Weights of a small GAN.
Training: 4400 steps, batches of 64.
Data: trained on single printed letters, digits and signs in grey, bent and noisy, 98750 training examples, 2.9 epochs.
Rows from block 11 of the discriminator of a small GAN, named by matrix and row number. Rows with one number belong to one channel. Each number is 200 + 20 x the weight over its row's rms, rounded and kept within 0 to 999. All counts start at 0.
After each channel's rows are labels from the 100 images, of 14976, where the channel reaches its highest value: "colour at peak" is the nearest of a few named colours to the mean colour under the peak; "top examples" is what is common among them. Only what is clearly more common there than usual is listed. The data: single printed letters, digits and signs in grey, bent and noisy.
# convs0: first 3x3 conv (discriminator.blocks.11.convs.0.weight, 208x208x3x3, each kernel summed), inputs 90-119
# convs1: second 3x3 conv (discriminator.blocks.11.convs.1.weight, 208x208x3x3, transposed, each kernel summed), outputs 90-119

convs0.111,201,203,207,190,216,210,221,166,234,212,228,254,190,210,184,183,216,129,212,232,191,208,201,203,215,169,195,225,193,195
convs1.111,191,218,216,202,189,194,187,195,169,187,236,183,190,206,208,220,197,196,211,175,213,219,232,180,196,217,214,200,201,189
colour at peak: black
top examples: the character =

convs0.161,194,201,193,197,226,212,210,229,235,196,212,141,221,175,198,198,198,215,210,203,207,213,196,189,201,175,193,228,211,210
convs1.161,206,193,151,205,159,196,164,219,215,201,207,193,200,209,183,188,229,201,199,203,172,179,200,157,206,190,205,211,199,212
colour at peak: grey
top examples: capital

convs0.102,219,205,187,202,230,200,215,174,246,214,209,240,212,210,185,223,216,183,184,201,210,221,213,195,211,204,225,244,216,199
convs1.102,203,196,208,218,225,178,228,212,178,196,204,213,184,199,187,193,193,161,226,201,209,202,191,218,208,194,207,223,196,217
colour at peak: grey
top examples: the character =

convs0.203,198,195,194,195,214,191,226,161,220,169,216,208,187,195,167,206,210,177,202,235,233,205,188,216,201,182,204,215,221,170
convs1.203,201,203,212,214,213,208,178,205,170,181,228,220,177,207,213,243,168,204,230,204,210,216,246,204,198,188,195,213,236,201
colour at peak: black
top examples: the character =

convs0.147,193,191,183,184,211,174,190,206,190,231,188,199,156,190,187,205,213,186,202,205,206,203,190,217,203,180,199,178,214,183
convs1.147,216,204,218,220,206,168,232,217,173,214,225,193,182,215,210,227,191,167,218,234,211,224,218,212,205,204,225,208,177,200
colour at peak: grey
top examples: capital

convs0.185,171,187,228,204,221,179,218,239,200,174,207,214,191,206,174,203,182,160,232,195,188,202,193,212,181,209,199,210,208,170
convs1.185,204,213,187,205,187,199,213,189,195,192,233,172,164,191,201,231,159,193,228,218,195,188,218,187,199,178,217,205,236,225
colour at peak: grey
top examples: capital; the character Q; the character O

convs0.5,217,209,193,196,188,198,209,196,229,214,226,238,190,215,179,192,209,146,228,226,179,201,210,187,209,192,196,222,197,167
convs1.5,184,229,206,220,194,199,189,192,181,202,253,198,189,206,238,225,201,198,202,189,241,215,235,200,195,208,227,187,211,195
colour at peak: black
top examples: the character =

convs0.0,212,223,205,196,250,192,221,182,224,218,222,217,217,218,205,205,235,199,198,222,211,223,191,202,209,210,216,241,201,199
convs1.0,207,172,203,209,230,171,209,194,191,180,198,211,173,215,192,207,183,150,230,203,211,225,195,223,220,201,211,212,190,216
colour at peak: grey
top examples: the character =

convs0.135,208,190,183,193,176,216,207,198,247,219,201,188,215,196,198,204,229,176,191,218,193,204,229,175,207,200,223,221,236,225
convs1.135,198,192,211,215,215,191,212,191,156,214,197,217,180,198,247,169,234,203,201,203,185,169,209,230,207,210,181,167,184,164
colour at peak: grey
top examples: the character =

convs0.49,173,184,232,198,182,193,209,204,235,170,195,218,211,207,173,187,172,186,221,200,172,184,217,171,188,185,177,228,212,197
convs1.49,200,207,190,223,219,200,188,222,175,211,242,174,188,219,202,205,158,180,216,211,219,197,218,190,205,202,213,216,200,219
colour at peak: black
top examples: the character =

convs0.174,172,182,202,222,210,196,190,163,173,219,169,195,211,195,188,176,208,171,169,200,198,184,187,221,208,181,215,176,205,171
convs1.174,211,190,191,192,211,192,203,218,203,193,221,170,183,193,253,230,197,219,209,222,185,222,237,202,201,224,200,181,166,197
colour at peak: grey
top examples: the character =